python train.py --arch="resnet" --model="image classifier" --dataset="scattered letters and digits in many colours" --train_examples=97500 --image_size=32 --crop_scale_min=1 --horizontal_flip=false --targets=["count"] --num_classes=6 --norm="batchnorm" --activation="gelu" --drop_path=0.1 --depths=[4, 7, 4] --kernel_size=3 --stem="single" --avg_pool_shortcut=false --widths=[96, 160, 288] --label_smoothing=0.05 --loss="cross_entropy" --init="small_normal" --residual_init="none" --optimizer="soap" --beta2=0.95 --lr=0.0016 --beta1=0.95 --shampoo_beta=0.95 --eps=1e-08 --precondition_frequency=16 --max_precond_dim=512 --merge_dims=false --one_sided=true --adamw_lr_other_params=0.0027 --grad_clip=1.0 --steps=16200 --batch_size=128 --epochs=21.3 --lr_schedule="cosine" --final_lr_fraction=0.05 --warmup_steps=480 --weight_decay=0.09 --adamw_weight_decay_other_params=0
Rows from block 12, named by matrix and row number. Rows with one number belong to one channel. Each number is 500 + 40 x the weight over its row's rms, rounded and kept within 0 to 999. All counts start at 0. Numbers have three digits each. After the name is the row's rms in percent of the matrix's.
# convs0: first 3x3 conv (model.blocks.12.convs.0.weight, 288x288x3x3), inputs 126-139, a 3x3 kernel for each
# convs1: second 3x3 conv (model.blocks.12.convs.1.weight, 288x288x3x3, transposed), outputs 126-139, a 3x3 kernel for each
convs0.20 117:476542467461506493520498536524446500535551498483455530387517561447530488478472481449455452575491468487530522476432485559499429595494465545458536535511456474494521448541558417595490539508445514525510434468519552500498445502632480441517556485466573479479542517475517484520514453495524529491527496487426506511354495602527496475515492467554499487552549476408454482546442489505490483
convs0.21 081:529501461514526532476519460487412461488487488505545453462525499526495489521455571512515445419500548443562488473528499479533500516477454497399413534515443487536520491551490468494454511499470530480462472515474496533510500538463486546495483506461445498481471499499504499506388477512493521410537418522436550503444517512504467530525502470465493477469533504464536503517543520460450477
convs0.22 125:557516502521482525385552485518463570467498434518495544507480545522503436484543465531454538497497491397544531449476474500445539499509559527463543462470527525512471498501463541509456420530574510526548472474555505473532480505522563449488479572521505458549477525460603507466501477541443501516518498504541466567529497488441506474494534464469476549574531477518436542436543467412548522
convs0.23 089:476531521461438463512427539554486415458534526458508613541451551499542446507524434516531539398507438521558497522495540472576546443505583572446452476435557490507622501450588476519513515536494493436572515531472518535521494566471479509521517487547496456429491511542405574556515523496434496478455547581431523540559529460500529476443543468456543535493485525485502511444493475581498517
convs0.24 078:473429496489504493557494492467519485554486435467508573494543483483473532439400488538455494503433507468473490485457582462430456495435442454531493585518427463494562486421555493446488454452496453413578483475557465465481506480464411467534469404553502515460576466458520551472497477541522507482546533505474547521518466504545534473537477489488532495512554451456489493466509527542551422
convs0.25 084:510458504448463331587568656481483503438523492578485491547512527502502461506535521537510538398531518552473512543554506457457461486478472496489481463447494548521517540520604462469482527472523521521590481439391504474564613536446493495456474490517471537486458520457516502500486515485437533480517491480446446501531494534474573497523544496530459509434470502413502562501446387560497554
convs0.26 099:579484525507460513538514521464489487513557513547445464413476506457482544533474578555517454523480453505461524547565492493491453501460595480500473496569542491456450420541527473471565555501562492455508468447538440527582441443539525471534481568577494500525542541474541480457487468481506536514531477492560368513562452486526460474490530513488532449493532456504490525601401508558450486
convs0.27 092:604514564508380563516521522430548422456533559479505425472470507444545452450509521501499496493457567466503445508552479499460491507513567448464451508538486434553427468526496554471499485431520537444514550492509500469480512482483452477494491511490518524433520500516524471500481502462475490575491482447466508472496455501502478519482484515546540524535534526503578528456494527437484506
convs0.28 084:486507570507543477522418403483474468484553472506460483508489474519425518502496500494499508473579513482512474495491483537494451514489546482525423430508470520463516477523505454468486491569534577446532491499508501513505491488529504449473567530449445485523516447486521543464475525449498557505515374496523500524444478474484526561541478473504443516503570411479487515462546567471480488
convs0.29 122:510463526441533518483549513488514514532511431485479547389570454589453524430464521445538507593475474361485489519523481539504547419492480477538458475489453516505515494544446512437535461505557463506471522500540516539509463516438481504548518516435519446447471523522493555490567458515460558463492520485549489453564537519522421535490527554453448441502513501523426525470410487527537451
convs0.30 089:459591458512461572504483457461480505496529448458509529527545541534477494553450499438512445477558478555512498450544448363449518595545514425478484518492484522441546523520504438517532570492512538472539448528519559457546478618498465496502533468497460534462484523455418560455396506504516511431487497477572506480501556475513519452502483523505525432462503512447475492506570446545441490
convs0.31 093:521532508481380461466535702456495485516549502495495480486550548473439493533555422485459550538528360508529573486470573479497423521489542497519432482509543460520473472509542448591400483461570484563513445472440443537497498505536569489455480423533520501519566519480468525490520509451537540456496460502544458478342513511460472531472466524466503469499451458449550477507400456490516591
convs0.32 084:494500520487465517507417514518532500459441474523480546487478493593546488453435457452527470561503534396486478526464494503533509458496476485493489516478487465461498481517471465419527520502507485510460483434504505479520523497506489466536505481481526482492504453554466496456502526504529498469503461530452530453409502504584488544587491509424451469557603478501504514421449531498471489
convs0.33 122:483509552529428568525430475472520503522454514496490520521480531482507461512469573532446464431534557470526489491511451467486529518574466485549485479455529536490514403567532523538488432564457505467539502453534430516487476513506534442534503486517614366578489548472596334572512473526477508517558387540473513501471484471474494476499519486526449510540441498542444484462578485467424520
convs0.34 094:484442419568493459528562525512420514521489539584458492452569579452535506492553444466462460466452465475516499471486497491420505497500450461493516556478522565492485457495530446531488413556485490464479525564529441504491482569523481461499497547425511481477551522493598534429439452540528426570578506465552501513465549550420518526473511557495466464604563424443491498440477520471510507
convs0.35 087:474483488476526492413541503558562552519490462530494593467449560484522502561389546524494529520504562458498488472529523534527590470522471542562525541444533517536599495540477467509507462490560434496419548530452420514502451514549502522464531503484555569527494438492525502561570507548558420485549552530567443518480525526541492511496488509464527516457534492537491525520521500451518510
convs0.36 098:530541500464500553473528430528511506430504483521532516509506506447418413622529607459511551516482477454527537493507504536461514524480552503570499473450493489509511510531482554394466515580542529487482481469513503497516436565536494431424566478657521491505484517475489491568493461521498512476477517546475500494525527502547592490444536510552483545468494499460496472514564534462490469
convs0.37 127:443515456561479587425517495483436565509517436506476517478473541403608397534488526481483532484586500478472502484490474451537509561472520504490485462510480519487523455476504534544472546424549465510519503510479498480536510535501490516415508484545437544486593397515456588460482501514517481521488499435474510487575420535441500498460508452547475523472493492490499490567482542422533465
convs0.38 092:462529518543563587504487548509508468491479476519454468459477477557466443563455498480494486488571515443498553567468473500441444576532532499465464512522472482530402549498456560589454598385468521469494544509528581457377584416454613401435561529532509525469515512523495421495508511451495533466513536479468508570499505561514426484495531469468411496458538484507496508483524576476387525
convs0.39 104:533543538516460509474507434554496547485491456519497544479510478503534480367568519520498518479443479543466463575505529439506473488522438530482535512486454516506559470544458480431505479496552484548459507504528535452531498590438534436559500497469546514521498486447543531544560554494418505521590429489463488510465468501541486520493423605539505461478521500511522546554428476456563490
convs0.40 090:492503494433508501515518485417511526499523507505482529472521484522537494496493460550552427513502513488440512515451482510504524455489494500461510487510509490516537496552485476506477470496524542514546487479489507516526485478539480547487483448557476568460437526475488539531476521508466529464457526511413546516513514550515554532516484481460492513539536520538520484474524564480545482
convs0.41 107:464498539520410484523479497481498478509511523549407516544449491493542448500505551461475519470536508469585531503525497509433430533531572537513499417507461511536501482516412570449563489504522481511490539549490527468486601379551539444475524490534525431505509499536479421571507449474502478526480539480431532522416571533537478463486471529559528443464480491507454458468548544470540532
convs0.42 094:535491466589534475495528533441485501532483535632510418546522524519530499500495471453511471493527505423490509458472513520525489593453558432513522560533488587539432589470516520492485548495471554500500556405518492538524474517560493513463541537500474479500523505488586536441473437554539436454576550443490515554529444473447490491490511478464526482543523509523487488502546530410437506
convs0.43 093:523434559398453469567561527445509475576512480459508489429513510531492456507438473536542521452471495446561510539523594500426430499510531539456459446559471497548485586560534469451439544518487555520490433393532544549497597487536513364607508445502523489485552477553459527525526497459530521481484537484477513448530546548509542536522494513528465521411553446505495473436514489495525644
convs1.20 102:468469527535514516516560489536527481438498424465525505511439568520514528471588477484666499497492433523430557501486503475492465452452402490513553544570465477489434554472446463517451486462548487491487479514524506540470499546460532466504504506498582443562540505452501570480534518529491531526503476520523520452460517538499529566462461458556480486481488502514488542497544487553553481
convs1.21 094:542542452516522484562458493481519455487464555492413517513492506434492462494491461467483541527540480503481479469541479388518530557525476440485512462520438549529461572577478539499506480476520520532440499572475527427506482492478572439537520438490421475488504553446516564441430523466474499519492488472512502418485499538479550502514507498488449514539587461480418492513434538480483491
convs1.22 093:456462578455475535441515423517491500540533508427526518529490516477512511436474501585441443569609466375504495500500501517541527484495542553454538523487519506594502491404495518536465607538512453505537439468514442455543483481462520502499535479484555440449520502506445514552495452546539433552456592547479482556519573474439473477436441470572540507413477494519533452529543473460532528
convs1.23 098:501549543483519474512500493471536471405451512502483479574475522523511497494452471529343507503504514435582513463446524459487482525544481503463457449558471512478483561463523497519444506494542460486510493535479509538470508541484474508524480510512372562509461545427527448499490462537466492511481506492556477506545424551458484504415481524667474510494505493484441497488488579516519462
convs1.24 096:487414532534487503469484485468521465477536485471515522422460522522470483523574474489522496463509461583463521467433525485388423507526502485526487475475445486504521509540461507465557537420514529491581504489494503584499439448559515523507557485457606378498535501472461487477530406439514573397451561495581543468570443536428585442519465454431603515513489508487531487464479510545491525
convs1.25 103:450488488609531529477525457473466460533528538526509481465409567547540454525544481536559477476514503497476540518541477495523478515518470496502506510494556501466493491432532455497486483550513495516555602527472433498485505484509452529478484457432430530507518486612523456493506469519488463406543532519485496580374439580509568524551545547518491483393421432472493553472548551502487505
convs1.26 102:428531477536492515441533574526456469532499482505503469496555524552483525531521645534525474483496491498576522494469500433547484439480585600488525454501421465503559479568478467554541538475517479537558467535521560582540471469487506431515515518510562503533514488443496556502558477517482437539547532490463535439468518453429463519532496485422461542501494445530535409520494524503519490
convs1.27 101:506494524517546426480527443501492538538484551549468528457521500517494521527541444510541499490469533462477495497484519504501467528515463569494560532494469527551431492528520472531518472492534479567509543557483458538508499508432500507469495503475410492483497539513584525565499532486484499522468559522481492444499467581488513513512526539407419378611550544468537592481478499477523471
convs1.28 104:579474520501578458530501457525476500501479469450535482530474518456483497469500479502516498482506492543524504461483502578499443515529470441442482576474495509498480412420571522577514500444543530503509528510497450507458467433535514472427529458460537427453518546459499502511532469482471509480468538483416493537540643516515436545583604469366431543546508487449522536411439511562486506
convs1.29 099:421499564445480460511506528453500513494506478546535544559522545428481460490487493497475504505506523560540482455441509415486512553532493411441478541521532579463498529519462533492453432514554483498514472467483467451486467442503466467554528483527510448549493486465503473492517431438451496516456507479481449525510544475513480405496533621464402360608556549506441434492509558494498444
convs1.30 102:579547502523432519572493594443519448529526483497444481487519494528469488497521460441436524518446522544542617517420419542536506504504577475515447506535528523466454532524475550476482484503555476506510520390499489565516439468539488528527479492502434472453515605424440471439546503502490459387525476523499527471485487487533461430453510428540492508517511568462553413531476462512478541
convs1.31 109:455468426610528470459481508525500495423508528501498466507527538497492561525540522440540491484488534496512483441496482482527418511506504535534518446407484540476537505558518532512511497513501495524495570540502522517494548524489491489483504508463510514500540550533544503456541480540504461518524495491447521586391522591523593489601492507484522492456442417528548508436505472433496538
convs1.32 098:517532544469546477504463518470485522485451448501555544503496498437470483455463484451535537540513503598463467473405465477489513579495509520447402517523545511512522508463469460536574457508471533500506521520483438480458528466436464474471550465443519436476439506488540518497485473498477488497484544462433479562473564564578478468589578595374416395584462479488499506531468553502560456
convs1.33 093:523467405448445499476514521521531482486571516469504543495435510466481472473505485460563463507514520542528506430504466487515481559517558465525538510523506551543572471534584525501488491482510487443513516477541465498473473566515475558491474514524504528444479485532518474441488506461530502507501567437507530488490548458544424519452486470470509509446522485494456521496471516483519459
convs1.34 105:529514419500566488531543527493534496492484426489505519503518549450567527454501516543645554529524495513521538509457446466486480458475472538506508507440578469435515502513475477472525513537475461552477448511531537493466435557463492543486453529499605469497469519504492457520530501562497427548494494485450515550472488485451552528510424393533659580455441484509485486482542501476540488
convs1.35 099:556507519473510508510463538516494504527491491481518522426516452490512463454489462479538437546471510506457487454558517460484498550481444485523490464528524540546460513578517465496503527524512483473468453478452472466477526491511515489497508474535486488544524547498488393540382487423476577501473439452513485444514522483442530564562491570461486458468497497429436568546403466534484503
convs1.36 102:571531522527456508494528540535507487458497504479512529544434559559543506466510515511443491510536571593518563421449459479541481491520578461505450513494411512457528501426482509552464561378504467484516504518468566516586485447555514459543447511549485503454456482477492442500432454535555504463472521524474495456457386481471440515475513470561511539417473532472495440494563553495474476
convs1.37 103:462478484489471490509529495496562538505462474526520574493510491475416511518469482523539537553522498472509524432444467546488484484566539477506545529538523553441460483464538523484513512494529470479441493482496492481500516424517579442551512458517580416467484522476505471578508546465497490441484528579497476525429546491512544459430411405544532486489417480522462525494464517477468502
convs1.38 102:514479468467489527607535449482442489496508498522488513507544529585448501598522572414462502492474497525543577523462343520504468502505452538483557451475460397528511532489476521515502473554510583562442458420581536533524464510445520466518490524505498506576421530464555450548545487576507370471541536503532427486456472560530498481470461450587531503491492528561521418486493493482536536
convs1.39 085:466545480490491506495511496505460530540472460485534473504522462504504516467468511447450454537616507534501447482521546510501504500487517434517407493496504593586432556538549492504533566532541450466477439461454515514505486461520558526473497444547492503494471509499490491424467507448449505565509401466508487447518506544466456523579430521500467557470555428507445510529500494472477509
convs1.40 102:493506501482571498473480549585462483473426515492529498507550422570480505471513566470472510427525472481531509452458462478516535462516505539507496502493540460563473482507525419527454536468497377519527524515471499452481465454515494437526410536523553485464467450529587463528471467517510498458490572476439462419513375498442495494507478485488495489507492580487451534479493500489451450
convs1.41 101:590543536451499528570521495485462452489425523470503507470511489521529509511433490447536518490491460528530575447517464501492456568569549447465488493513522413498481498574448494469493514459525535525467434431534556484566466542509541508480493523476445484534554430498451443510505467474445538479536466483513497495510504481507536444480459456503523461507492564549440459535446530469559511
convs1.42 093:500496510510443517523526480545500457513427498485506531499547469517519472447466479507555502517496486541573507508455474502504473463529524544424507515538527456553544559461478530539419538501506452527503469513554497454486465524502479526557476471433566452474536459507445476464475472489489545503429513523498567566524493454455535495468460474531467568506570479502525441526541493501501493
convs1.43 099:523483535584504524450537504456489452477558460483518500495539537577444529536544529458488537451442511551529567528463511513510446481517507556450516416510467519467476503494529576496547477524481530467509517509543495553527425493596561480546450466499493452514490509451509462519494515492547496444492441594479515492418487532543516413493462505565545423461493539476486471480474555509506508